Weights of a small multi-label audio tagger.
Model: 11.7M parameters, arch transformer, norm layernorm_no_bias, activation reglu, moe top_k, num experts 8, layers 14, width 160.
Training: muon at rate 0.022, batches of 256.
Rows from block 11 of a small multi-label audio tagger, named by matrix and row number. Rows with one number within an expert belong to one neuron, the router's apart. Each number is 128 + 32 x the weight over its row's rms, rounded and kept within 0 to 255. All counts start at 0.
After each expert's rows are labels from the 100 clips, of 14848, where the router gives the expert most weight on average: "strongest on" is what is common among them. Only what is clearly more common there than usual is listed. The data: synthesised imitations of 52 everyday sounds, one a clip.
# router: router (model.blocks.11.mlp.router.weight, 8x160, trained with AdamW), inputs 108-159
# gate: expert gate (model.blocks.11.mlp.gate, 8x320x160), inputs 108-159
# up: expert up (model.blocks.11.mlp.up, 8x320x160), inputs 108-159
# down: expert down (model.blocks.11.mlp.down, 8x160x320, transposed), outputs 108-159

# expert 3
router.3 [ 75 104 157 163 159 145  91 172  78 148 126  89  98 105 184 136 123 174 133  94 160  69 194 153 167 142 103 176  97 189 191 108  60  96 140  85 114 114 114 137 158 156  94 115 139 143 137 103 177 153  80 151]
gate.6 [155 104 192 146 149  90 108  84  97 112  97 140  95 101 170 151  71 123 128 109  69 102  88 126 132 128 135 114 167 116 124 107 156 148 150 146 168 149 130 178 144 155 108 129 155  68 137 121 169 158  88 112]
up.6 [152 129 149 165  89  59 104  41  90 106 158 138 104  78 159 157 111 115 155 117 109 108 123 152  96 115 100 124 106 121  85 120 175 136 103 162 134 162 142 168 181 180 109 143 140  12 184 106 160 138 111 164]
down.6 [115 122  93 122 120 183 149 143 150 119 169 141 137 102 126 109 143 129 165 104 154 171 174  69 142 160 181  84 160 118 121 148  94  83 121 103 156 128 165 104 127 123  64 106 132 142 104 120 144 215  89 110]
gate.7 [140 139  88 137  81 151 105 141 109 163  98  93  69  67 142 158 145  78  78  86 104 122 137 140 141 160  78  78  83 109 153 174 117 120 151 138 141 161 180  96 190 119 133 128  97  90 127 122 162 169 145 175]
up.7 [158 134 192  78 151 105 143 130 182 135  99 141 138 145 129 135 128 213 148 138 135  90 117 118 114 108 148 150 101 115 139 130 149 129  80 184 148 108  84 135 169 191 142  95 130 183  87 145  40 104  85 124]
down.7 [168 115 131 176 168  94 169 186 149  46 145  79 103 190 103 160 112 118 163 100 111 166 164  96 107 147 125 106 166  79  64 179 144 129 154 124  69 152  74 147 131 136  88  94 132 138 131 123 124 131 159 111]
gate.8 [147 140 101 133 169 122 190 103  77 143  80 106 100 116 141 105 165 119 104 145 134 128 157 143 132  98 134 173  99  76 161 179 103 117  72 150 156 158  79 124 163 157 151 118 114 171 116 129 159 116  92 161]
up.8 [113 119 127 147 168  97 148 170 106 245 136 170 155 162 117 139 116 136 174 106 151  83  84 110 103 126 138 131 160 117 116 151 214 158 120 175 104 126 136 151 152  85  71 175 176 170 117 132 161  85  68  97]
down.8 [123 127 148 159  92 114  68 155 145 112 179 149 138 163 134  56 135 120 203 156  67 122 142 166 132 139 152 132 115 186 122 131 160 140 145  97  91  72 119 155 141 178  63  98  84 167 115 120  87 163 163 130]
gate.9 [ 93 149 133  97 163 105 117  96 128 213  85 130 183 120 108 130  66 157 154 107 172 163 141  71 113 102 135 151  74 113 110 147 173 124  87 133 108 104 151 131 109 124 126 144  95 117 192  72 104 161 162 150]
up.9 [162  79  71 120  60 151 129 139  76  54 113 125 100 116 179 168 163 118 123 127  73 149 132 189 167 134 109  85 187 162 143 100 107 146 156  86 108 112 113 126 160 139 102 106 156 169 106 183 180  93 112 112]
down.9 [131 133 158  88 119 144 130  82 115  86 104 138 120 168 160  88  72 105  89 107 155 114 121 124 208 152 189 117 156  91 129 139  71 109 127 106 151 154  81 148 102 153 121 145 174 128 110 171 129 120  93 136]
strongest on: animals; crickets; reverberation; text has "reverberant"

# expert 4
router.4 [ 81  91 182 123  68 161 106  78  87 136 140  93 120 101  85 185 136 148  76 131  73  92 163 162 109  86 161  76 195 138 143 119 141 181 137  79 108 140  92  97 142 140 129 136 135 180 152 106 100 168  86 103]
gate.6 [102 110 160 104 144 156 155 104 132 141 139 166 137 209 171 147 144 131 117  89  82 105  98 105 137 157 142 103 113 150 169 131 131  87 142 111 126  89 169 113 107  62 108  91 180 152 149 135 114 144 116 124]
up.6 [171 131 155  76 118 123 139 101  84 141 126 104 153 105  95 189  71 190 135 115 116 120 107 168  83 176  83 131  96 125 114 108 192 133 125 122 142 119 132 116  93 105 148 138 158 142 102 127  93 137 106 176]
down.6 [ 98 142 116 119  83  99 139 105 144 129 119 207 184 139 178 106 144  99 116 105 144 170 204 119 102 123  81 143 111  99  87 150 132 215  47 164  88 143 137  55  93 162 118  53 116  59 117 130 153  77  94  81]
gate.7 [152 184  30 121 104 143 165 111 140 161 108 143 185 103  92 194 146 130 133 166 167 125 103  94 140 113  82 166 115 158 170 110 117 126  80  88 169 117  98 148 144 132 167 114 177 116  97 134 179 213 111 142]
up.7 [129 145 115 103 107 134 174 144 157 204 137 116  74  61 125  98 107 157 121 100 121 123 151 133 143 152 129  85 127 114 192 122 140 195 110 136 104 134 122 126 121 151  91  71 137  81 188 100  91 156 112 229]
down.7 [158  93 157 188 158 128  92 153 133 123  72 203 151  94 209 132 193  91 121 151  82 113 189 126  91 122 122 153 170 135 104 114 126 132 115 120 138 110  66 123 122 125  85 113 108 125 146  82 129  73  98 207]
gate.8 [ 76 187 178  97 126 138 180 147  81 129 165 134 144  77  85 117 103 140 142  70 130 169 157 139 188 157  52 118 133 106 125 139 174 124 130  57 115 159 142 121 103 135 149 150 181 148 113 119 129 169  80 188]
up.8 [151 132 134 106  92 101 151 166 139 127 115 107 132 102  47 166 136 149  80 103 130 120 158 146 179 154 104 115 107  61 124 144 130  66 209 129 111 126 184 117  92 102 137 132 138  97 116 140 146 127 125  77]
down.8 [ 92 128 101 130 158 150 142 141 132 134 159 156  73 193 126 117 131  61 136 114 112 145 118  99 135 114 158  82  84 117 104 105 108 116  87 114 182 175 119 148 135 124 168 131 112 140 142 192 125 130  70 132]
gate.9 [ 85 103 176 142 133 133 101  43 139 147 181 162  95 149  75 103 116 106 108 151  75 131 123 115 149  31 164  74 130 108 140 184 142 178 124 143 165 121 124 114 141 118 140 104 220 127 120  83 147 161 111 148]
up.9 [131 189  76 132 129 158 112 156 151 143 123 182 141 113 190  85  31 129 165 129 189 173 105  98 109 130  84  82 135 185 147 126  82  70 124 132 179 149 142 136 115 151 159 150  52  80 130 144 135 116 156 128]
down.9 [164 105 136 137  96 114 176  66  85  91 117 119 145 182  75 112 141  93 141 122 143 147 153 105 116 139 152 143 144 132  95 138 202 141 148  88  98 197 107 104 150  67 150 129 111 151 100  27 111 132 149 154]
strongest on: people; chatter; reverberation; text has "reverberant"

# expert 6
router.6 [147  68 174 168 115 125 119 136 162 130 125 136 146 144 131 165 107  60 126 139  93 110 135 144 102 136  93  81 148 184 166 112 162 131  94  88  97  68 164 101  90 120  85 133 166 114 116  73 157  78 128 106]
gate.0 [207 166 121 186 133 110  80  62 112 163 166 151 147 118 112 133 158 131  88 122 139  64 102 126 154 195 119 151 131 102 105 167 122 150 168 187 119 106 132 150 127 136 114 162 139 170  93 130 150 125  98 133]
up.0 [122 135  71  91 137 158 165 119 179 126 140 121 177 162 115  94 122  58 174 111 154 153  86 136 135 132 109 120 127 165 143 153  87 146 105  90 111 142 113 160 132 166 146 120 128 133  75 169 149 132 114 153]
down.0 [151 106 102 110 146 104 166 158  94 131  94 119 103 137 156  71 162 163 184 122 103  91 136 184 127 118 130 145 160 159 171 124 148 108  75 124  75 185 144 117 133  63  85 156 126  94 152  93 172  98 102  85]
gate.1 [162 132 109  88 129 158 169 132 130 148 127  61 139 158 157 114 118 117 178 130 152 133 110 141 115 109 140 164 157 155 142 118 119  96  96  50 114 139 162 107 109  91 132 159 129  71 144 159 212  77 133 167]
up.1 [ 84 145 191 127 116 124 153  95 131 120 110 108  85 179 153 119  94 161  73  89  69 152 135 183 147 113 173 158 153 185 138  63 122 145  46  90 113 146 134 124 118 130 163 100 124  94 176 119 197 128  98 145]
down.1 [115  71 189 107 119  90 151 113 158 101 105 124 106 130 124 121 101 127 161 128 176 121  93 111 145 158  40 136  89 112 158  56 130 174 147 104 148 104 126 169 151 126 166 111  97 104  92 188 164 107 120 139]
gate.2 [138  81 138  90 169  82 136 118 141 177 119 134 150  96 137 131 100 129 138 124 140 136  26 133 115 161 146 141 143 168  65 158 100  78 103 152 113 130  94 169 105  99 113 130 155  86 157 105 103 129 128 159]
up.2 [129 160 155 137 110 127 128  97 174 137 157 146 137 146  80 123 136 148 110 136  72 154 159 166 177 107 129  96 156 102 147 116 128 125 159 218 197 108 113 112  68 151 126 168 114 119 142 125 154 140 121 120]
down.2 [155 164 143 126 125 131 161 140 155  95 147  73 112 130 113  59  58 165 186 171 137 164 130 117 105 173  52  92 143 136  84  78 142 123 203 113 132 101 122 112 127 124 130  87 109 118  70  71 195  73 140 125]
gate.3 [ 93 163 188 132 113 103 127 118 138  82 129  58 114 111 108  86 145 133 158 150 141 130 105 102 184 183 108 178 109 112 122  96 100 152 118 174 125 144 108 126 198 153  99 108 142 136 150 102 170 150 108  52]
up.3 [106 134 135 180  94 173 107  71 113 134  99 115 136 135  94 157 173 129  90 134 125 143 167  83  81 114 153 125 103 152 104 176 100 131  95 135 174  81  68 107 117 116 127 179 166 140 123 155 127  81 135 139]
down.3 [134 100 173  56 120 177 134 175 138 134  98 144  78 120  91 157 120  84 106 130 150  95 121 168 115 129 119 132 136 121 183 157 160 148 125 169 246 122 187 136 135 129 112 155 123 154  88 153 139  80  76 122]
strongest on: car passing; machines and effects

# expert 1
router.1 [156 105 146 161 136  90 139 141 126 109 103 159  96  93 160 174 121 170 140 166 135 158 158 155 136 181 119 104 114  95 104  49 112 114 137  89 160  67 102 166 103  88  60  84  95 148 140 112  98 131  61  98]
gate.6 [ 99 120 112 143 163 155 102 114 154 108 137  80 155  94  72 107 136 122 119 163  70 176 141 155  74 123 141  76  96 110  98 155  76 171 172 136 158 104 142 150 145 137  79 130 114 144 127 163 170 135 141  90]
up.6 [114 106  92 129 108 145 137 125  78 222 130 137 101 152 143 137 136 105 134  71 150 167 133 108 100 163 165  94 151 131 154 126 107 122 108 105 148 159 119 142 173 157  74 171 109 169 117 101 132 156 139  66]
down.6 [ 96  90 194 129 114 134 108 202 173 107  98 141 136  99 161 121 111 141 179 155 127 101 148 153 119 148 176 130  70 121 116 152 173 123 162 110 105 112 150 102  94 147 135 167 147  49 181 109 110 123  91 126]
gate.7 [150 148 104  94 122 120 112 145  97  95  83 176 160 140 181 137 175  75 137  82  91 145 106  86 139 100 118 184 120 136 104  89 106 125 143  94 176 123 199  80  58 163 166  99 123 130 109 122 131 145 129  87]
up.7 [110  50 147 128 104 132  73 160 125 105 108 158  95 169 158  77  92  80 162  74 138 102 111 119 186 142  97 128 135  91 111 129 139  97 107 136 150 183 113 170  88  94 116 119  70  86 140 138 135  74  98 105]
down.7 [128 137  96 119 200 147 129 123 113 149 143 172 140 143 146 148 103 134 176 123 139 162 132 160  93 164 131 125  89 159 161 129 164  54 138 135  80 159 143  94 108 154 114 159 116  83 106 124  98 121 152 201]
gate.8 [167  94 172 114 145 171 161 142 125 140 182 122 106  94 121 131 148 130 110  79 155  56 150 146 155 147 116 168 119  74 154  98 137 131 193  94 146 118 152 133 121  88  96 170 139 188  96 125 120 112 121  94]
up.8 [111 115 168 162 135 103  98 128 160  94 134 151 161 158 109 111 185  88  97 149 108 181 118 117 151 143 195  89 109 184 113 121 141 118 113 155 104 190 141 178 109 112 180 107 142 101 106  91 117 113 126 168]
down.8 [127 143 116 181 135 125 105 108 138 100  77 143 126 131  95 147 103 112 149  95 104  92 170 147 131 103 140 114 159 156 189 151 119 111 163 117 139 146 116 161 164 132 149 141 153 104 133 114 125 150 107 164]
gate.9 [ 98  86 121 176 158 135 150 224 113 198 153 138 127 155 163 165 143  72 108 152 137 139 102  67  96 125 143  76 123 131  80  85 155 151 138 163 140 155 124 114 170 129  82 133  86 114 166 112  76 121 107 106]
up.9 [167 169 135 139  82  95 135 159 122  96 116 138 116  84 132  32 115 127 134  74 155  73 126  69  96 165 173 165 155 132 126  82 128 122 137 155 125  72 108 146  63 111 188  68 189  93  94  96 144 171 172 123]
down.9 [118 138 149 109 103 114 193  44 108 185 127 117 101 182 168 140 108 131 126 119 146 192 144 142 155 125 105 145 126 198 109 102 129 106 138 124  92 116 108  88 136 158 144 208 134 143 139 105 146  78 103  92]
strongest on: animals; howling; reverberation; text has "reverberant"

# expert 0
router.0 [153 166 112 151 178  81 140 141 144  74 146 120 175  80  94 159 113 146 106 164  93 154 131  72  96 127 157 137 119  66 169 154 136 176  87 158 110 139 149 103 128 129 174  79 126 204 137 164  95  82 137  96]
gate.6 [136 172 127  90  86 154 138 134 180 103  96  67 206 185 170 134  78 164 128 156 146  92 129 114 112 138 118 109 116 143 187 154 115 102 114 109 113 152  92 181  49  96 114 110 102 100 104 173 133 191 130 143]
up.6 [150 143  90 105  87 148 143 160 128  86 121 108 188 184 170 108 135 118 155 173 185  98 126 142  90 157 101 152 125 130 157 131 120 125 111  92 118 160 106 161  80  91 114  98  67  88  93 147 143 166 146 129]
down.6 [113  93 140 115 141  70 101  82 172 127 127  72  53 118 144 120 107 134 127 126 195 120 162 164 159 138 122  83 104 192 115 123 150 121 163 145 153 183 103 145  91 123 143 184 140 116  72 107 157 156 197  69]
gate.7 [138 113 138  97 105 198 175 140 173 125 144 133 127  96 101  99 121  88 132 153 179  91 122 143  86 145 101  98 107  70  59 140 163 145 140 162 119 160  79 135 125  85 138 113 148 171 196 101 126 146  99 179]
up.7 [140  89 131 149 199 129  49 131  64 110 147 100 118 171 138 150 106 220 105  90  42 173 202 120 159 104 154 121 148  94 130 104 167 113 182  81 103 125 132 111  98 148 114 134  69  94  74 143  65 121 178 141]
down.7 [172  94 108 104 102 130 123 120  88 203 194  67  95  89 111 125 102 138 138 127 127 108 138 142 133 146 142  99 153 134 116 142  98 139 160 174  77  84 184  74 110 101 135 151 171 139 118 102 133  95 164 165]
gate.8 [185 111 140 117 123 115 200 167  96  99 134  96 126 154  99 152 112 106  96 154 125 132 114 120 146 135 133  76 104 111 116 103  76 125  93  45 120 123 169 168 181  98 154 145 160  86 118 113 115  75 157  84]
up.8 [134 160 107 186 140 158  80  88 121 138 143 114 100 144 158 103 149 140 186  85 150 175 119 151 107  94 129 137 153 162 109 166 129  90 152 146 158 102  95 101 142  80  72  76 106 142 115  96 121 122  49 122]
down.8 [ 69  96 148  81 122  87  95 137  49 136 108 166 121  80 132 164 139 141 169 100  40 164 121 127 143 154 183 152 112 130 114 105 111 162 150 119 175  67 148 139 118 107 117 113 108 133 219 117 177  69 106 151]
gate.9 [104  55  98 127  99 177  86 159  99 127 111 107 111 128 150  95  84 116 128 164 158 151 102 119 128 126 140  92 194 104 169 126 122 111  47 157 190 172  49 132  90 143  98 109 178  49  81 162 168  75 118 104]
up.9 [ 50  70  53 112  97 127 107 113 158 167 151 134 156  97 132  94 135 130 111 124 155 178  84  92 106 140 130 120 185 121 150 159 139 121  58 116 176 194 110 142 100 130 118 101 172 103 102 129 150  97 105 110]
down.9 [121 158 156 140 139 201 122 134 129 133 123 183  82 136 147 117 153  89 139 141 172 101 148 113 132 127 155  92 182 172 109 122 172  74 208 148  78 133  83 185 110 116 171 144 118  85 148  94 125 123 126 174]
strongest on: engine; machines and effects

# expert 5
router.5 [106 193 135  83 103 170 134 131 165 129 150 134 159 177  71 137 106  99 114 135  97 150 142 152 103 140 165 171 168  96 165 110  91 147 177 172 136  98 102 154 141  82 165 187 121 115  61 162 123 159 176 182]
gate.6 [ 93 113 135 169 196 175 187 133  99  97 100 132  94 147 156  99  77  96 153 158 152 119 148 163 164 148 153  91 100 137 114 202  98 108 107  94  75 125  70 117  30  91 156 107 190  90 137 156 135 120 138 152]
up.6 [148  82 155 112 184 111 148  73 118  84 104 142 122 139 131  48  77 186 114 124 150  86 162 123  99 132 149 115 148  92  87 175 123  81 135 154 130  93 169 147  57 117 134 184 144 109 145  95 134 134  48 193]
down.6 [152 146  85 138 126 102 163 101 133 131 118  89  87 164 148 170 152 126 107 157 127 177  76 119 129 175 165 108 117 142  67 132 103 114 130 125 114 146  80  93 192 147 108  64 121 142 118 116 176 143 124 129]
gate.7 [ 82 141 124 179 163 156 128 173 162 148 148 120  56 112 119 130 147  88  95  76 162 159 114 136 177 136 121 168 117 121 136 230  98 132 179  64 134 202 115 151  95 156 172 134 112 110  88 120 127 110 136 195]
up.7 [ 78 127 163  86 193 126 136 102 135 107 131  82 136  86 181 157 127 131 168 181 131 142 173 160 133 124 124  45 187  97 144  92 168  99 100 159 159  98  90 115 134 105 186 116 143 141 175 198 177  62 134 106]
down.7 [185 100  88 166 149 127 126 118 112  94 141 164 100 169 125 171 113 113 168  53 146 152 120 126  78 170 136 140 164 142 155  77 110 203  69 177 188 118 138 153 126 102 166 141 155  93 117 154  95 143 129 111]
gate.8 [112  94  98 172 111 127 184  85 144 109  77 164  87  88  77 159 112  57 151 172 128  95 105 160 114 116  84  88  97 128  92  86  60  79 165 147 105 154 123 128  70 202  90 140  94 159 141  93 122 124 132  96]
up.8 [171 133  98 160 101  97 108  80 138 141  92  93 137 129 156 123 143  76  88 158 202 102  71 148 125 151 112 153  57 167 106  92 100  77 116 176 182 108 152  99 117 145  79 155 124 130  96  69 129  94 164  95]
down.8 [133  84 162  70  89 162  57 148  84  83 115 126 136 171 119 194 122 151  71 152 113 154  99 129 109 118  59 122 123 119 141 155 197 108 133 115 161 154  98 112 133 149 176 129 142 152 171 162 121 150 168 137]
gate.9 [134  75 122 123  95 109  97 107 131 165 118 185 132 157 150 117  84  60  90  92 118 122 149  72 104 140 140  94 139 173  76 175 133 135 133 144 154  77 112  95 161 101 182 127 136  94 166  84 192 169 143 177]
up.9 [ 93 103 139 109 136 129 113 110 140 218 123 157 170 175 153  96 107 127 157 104 112 137 112 102 134 105 176 134 149 141 112 156 170 121 124 148 132  73 147 120  99 114 137 117 144 131  82  81 152  97 131 142]
down.9 [159 142 152 176 180  60 101 154 131 133 139 139 125  97 126 142 134 153 136 130 117 141  95 173 154  71 150 122 124 159  93 119 140 119 163 121 135  86 139 102 102 159 121 154  93 164  91  91 199 162 122  70]
strongest on: nature; rain

# expert 7
router.7 [ 99 158  85  84 118 174 128  81  79 128 176 125 155 114 158 150 107 135  99  95 136 121  97 113 133  75 133 147 115 121 162 113 153 103  82 144 101 188 162 181 169  88 135 130 148 119 129 159 137 156 150 159]
gate.6 [147 117 162 144 158 146 160 150  14 128 133 153 129 100 124  76 148 118 221  98  78 143 150 104 138  98 165  85 107 167 117 116  89 129  94 129 147  75 142 171 133  92  94 134 145 161 113  83 100 151 181 129]
up.6 [114 111 137 151 159 128 171 182  91  92 141 189 127  81 138 120 123 179 158 143 115 152 100  91 102 111 159  93 130 109 160 188 136 103 141  63 139 147 123 159 101  81 121 166 161 118 158 123  61 111  90 129]
down.6 [ 90 142 121 151 102 149 124 142 120 155 129  97  84 155 159 106 132 140  96  46 158  95 102 176 166 207  84 126 144 123 108 125 126 106 169 136  94 206 202 190 108 168 176 100 162 119 112 102  96 107 124 143]
gate.7 [116 110 168 161  83 138 128 111 169 134  54  84 140 186 140 165 149 132  75  99 105 160  95 103 133 153 157 143  93 109 158 110 158 139  98 163 191  92  96 120 159  85 137 111 152 126  80 144  85 112 118 102]
up.7 [144 154 143  95 129  84 145 125 176 165 138 153 138 103 169 119 151 146 136 135 130 150 157 148 156 125 132 148 101 148  52 167  59 135 126 103 131 195 152  69 123 156 109  93 108 116 159 101 124 178 101 185]
down.7 [170  73 174  83 119 144 116  65 159 140 123  73 191 131 104  60 140 109 147 127 110  69  85  84 141  89  87 155  93 139 123 118  94 126 114 165 151 164 116 161 122 107 131 115 107 167 139 138 107 118 143 134]
gate.8 [115 145 147  85 157 197 140  94 137  93 126 161 114 127 158 110 148  88 107 161  88 136  82 132 197 129 139  91 134 155 103 142 156 158 155 101 185 193 199 111 149 177 130 118 173 145 102 100 140 114 120 120]
up.8 [100 148  74  98 131 128 142 129 141 157 172  92 176 116 112 146 189 146 116 138 128 138 139 143  96  73  67 170 121 142  99 107 115  95 109 150  68 115 126 126 109 104 170 165 139 133  71 126 153 106 150 148]
down.8 [ 85 144 145 101 105 123 104 164 136 157 101 178 128  96 174 111 155 184 188 167 124 133 109  95  88 134 137 146 102 177 119 129 140 100 168 124  91  73 155 130 118 115 126 132 112 109 133 161  85 143 128 135]
gate.9 [ 73 124 143 137 109 123 131 118 102 137 139  84 170 163 129 155 124 128 199 160 113 114 211  87 118 143 156 140 168 146 137 164 104 106 132  80 157 152  77  31 169 156 126 153  71 172 123 151  90  92  68  98]
up.9 [163 153  99 142 102 132 106 141 163  67 148 169 130 151 136 129 136 163  72 104 139 132  57 118 116 110 199 104  75 122  91  97 191 130 147 151 109 110 220 166 100 166 155  79 173 116 102 102 109 118 171 158]
down.9 [185 152  57  85 157 155  74 105 105 202 167  99  80 115 101 116 103 177 117 108 130 157  90  75 145 128 183  46 126 111 112 146 126 138 137 131  92 105 146 146  88 164 158 142 101  90 126 168 151 122 146 190]
strongest on: fire crackling; hammering

# expert 2
router.2 [182 127 142 114 158 111 155 106 137  90  95 158 105 181 134 127 132 160 176 154 104 162 181 180 170 114 139 108  96 151 158  62 152  85 113 131 154 111 138  84 189 140 116 130 189  45 154 136 133  83 159  89]
gate.0 [129 164 125 149 169 113 198 124  69 131  62 158 176 110 179 124  94 170 129 113 136 113 109 184 126 142 119 153 140 111 128 149 103 150 141 157 175 141 110 127 131 182  88  95 123 119 198 149  62 119 147 141]
up.0 [161 184 184 125  52 153 102 131 134  76 134 129  61  69 100 154 124 103  48 183 113 106 129 108  99 129 155  72 151 130  91 167 141 162  77 134 103  97  84 153  98 147 146 181 120 134  57  82  93 120 153 127]
down.0 [ 84 124  99 112 119 164 137 128 119 131 114 119 135 131 197 156 119 255 132 115 146 130 136 112 152 164 130 143 103 132 102 132 134 136 165 131  99 154 133 145 125 117 115  56 151 144 184 144 160  74 117 172]
gate.1 [155 105 111 139 106 110 134 183  91 167 115 149  90 124  45 133  92 142 151 100 160 124  83  94 174 108  87 107 142 153 176 149 172 197 167 113 161 141 158 115 120 103  77  80  81 128  44 140 172  80 152 115]
up.1 [ 59 103 146 135  82  72 115  60 152 170 127 149 137 120 182 128 134 108 126  88  85 164 132  98 170 110 131 183 166 113 127 176 129  98 111 128 100  75 121  91 109 135  63 163 141 135  98 163  95 130 117 109]
down.1 [177  89 163 103 104 100 123 192 126 159 155 140 130 125  95  95  75 123 159 140 213 144 114 152 138  90 174 110 143 147  80  85 151 149 159 137 149 131 162 137 131 155 121  64 111 111  97 123 105 112  79 122]
gate.2 [118 111 182  89 152  59  93  70  91 128 122 149 120  95  72 184 125 134 108 119 124  96  73 136  86  99 114 122 104 171 185 137 119  97 132  81 134 137 144 107 146 133  73 103  88  94 146 162 143 143  83 155]
up.2 [122 122 144 112 184  96 140 119 111 109 150 150 123 182 145  88 183 123 177  68 132 160  82  98 110 100 102 123 132 162 115 138 134 142 191 115 112 169 103  64  90 123 126 135 137 176 120  89 129 128  79  87]
down.2 [159 106 123 121 160  87  94 113 157 171 103 140 104 101 120 148 126 151 110  86  56 139  88 149 209 165 128 149 146  75 100 130 164 111 113 161 170 110 161 146  96 195  74  49 128 147  81 145 157 133 103 140]
gate.3 [175 138 114  94 110 145  90 142 158 118  99 150 146 176  91 202 119 163 133  99  82 128 168 138 117  95 110 105  55 148 142 157 169 111 161 128 162  86 141 132 100 120 164 134 131 101  65 127 198 149 161  97]
up.3 [119 133 149 166 175 139 103 141 135  88  53  99  99 106 153 120 164 191  92 152 217  85 131 105 162 106 113 161 167 111 103 157  90 125  98 186  88 193 148 115 139  98 109 153 151 124  97 134 159 145  98 102]
down.3 [162 110 150 160  61 111 117 124 110 173 163 103 156 169 144 121  62 131 122  92  75 176 154 158 149 192 164 114 128 167 165 159 159 166  86 145 149 122 124 158 145 112 115 160 135 124  98 118 145  81 152 121]
strongest on: signals; car horn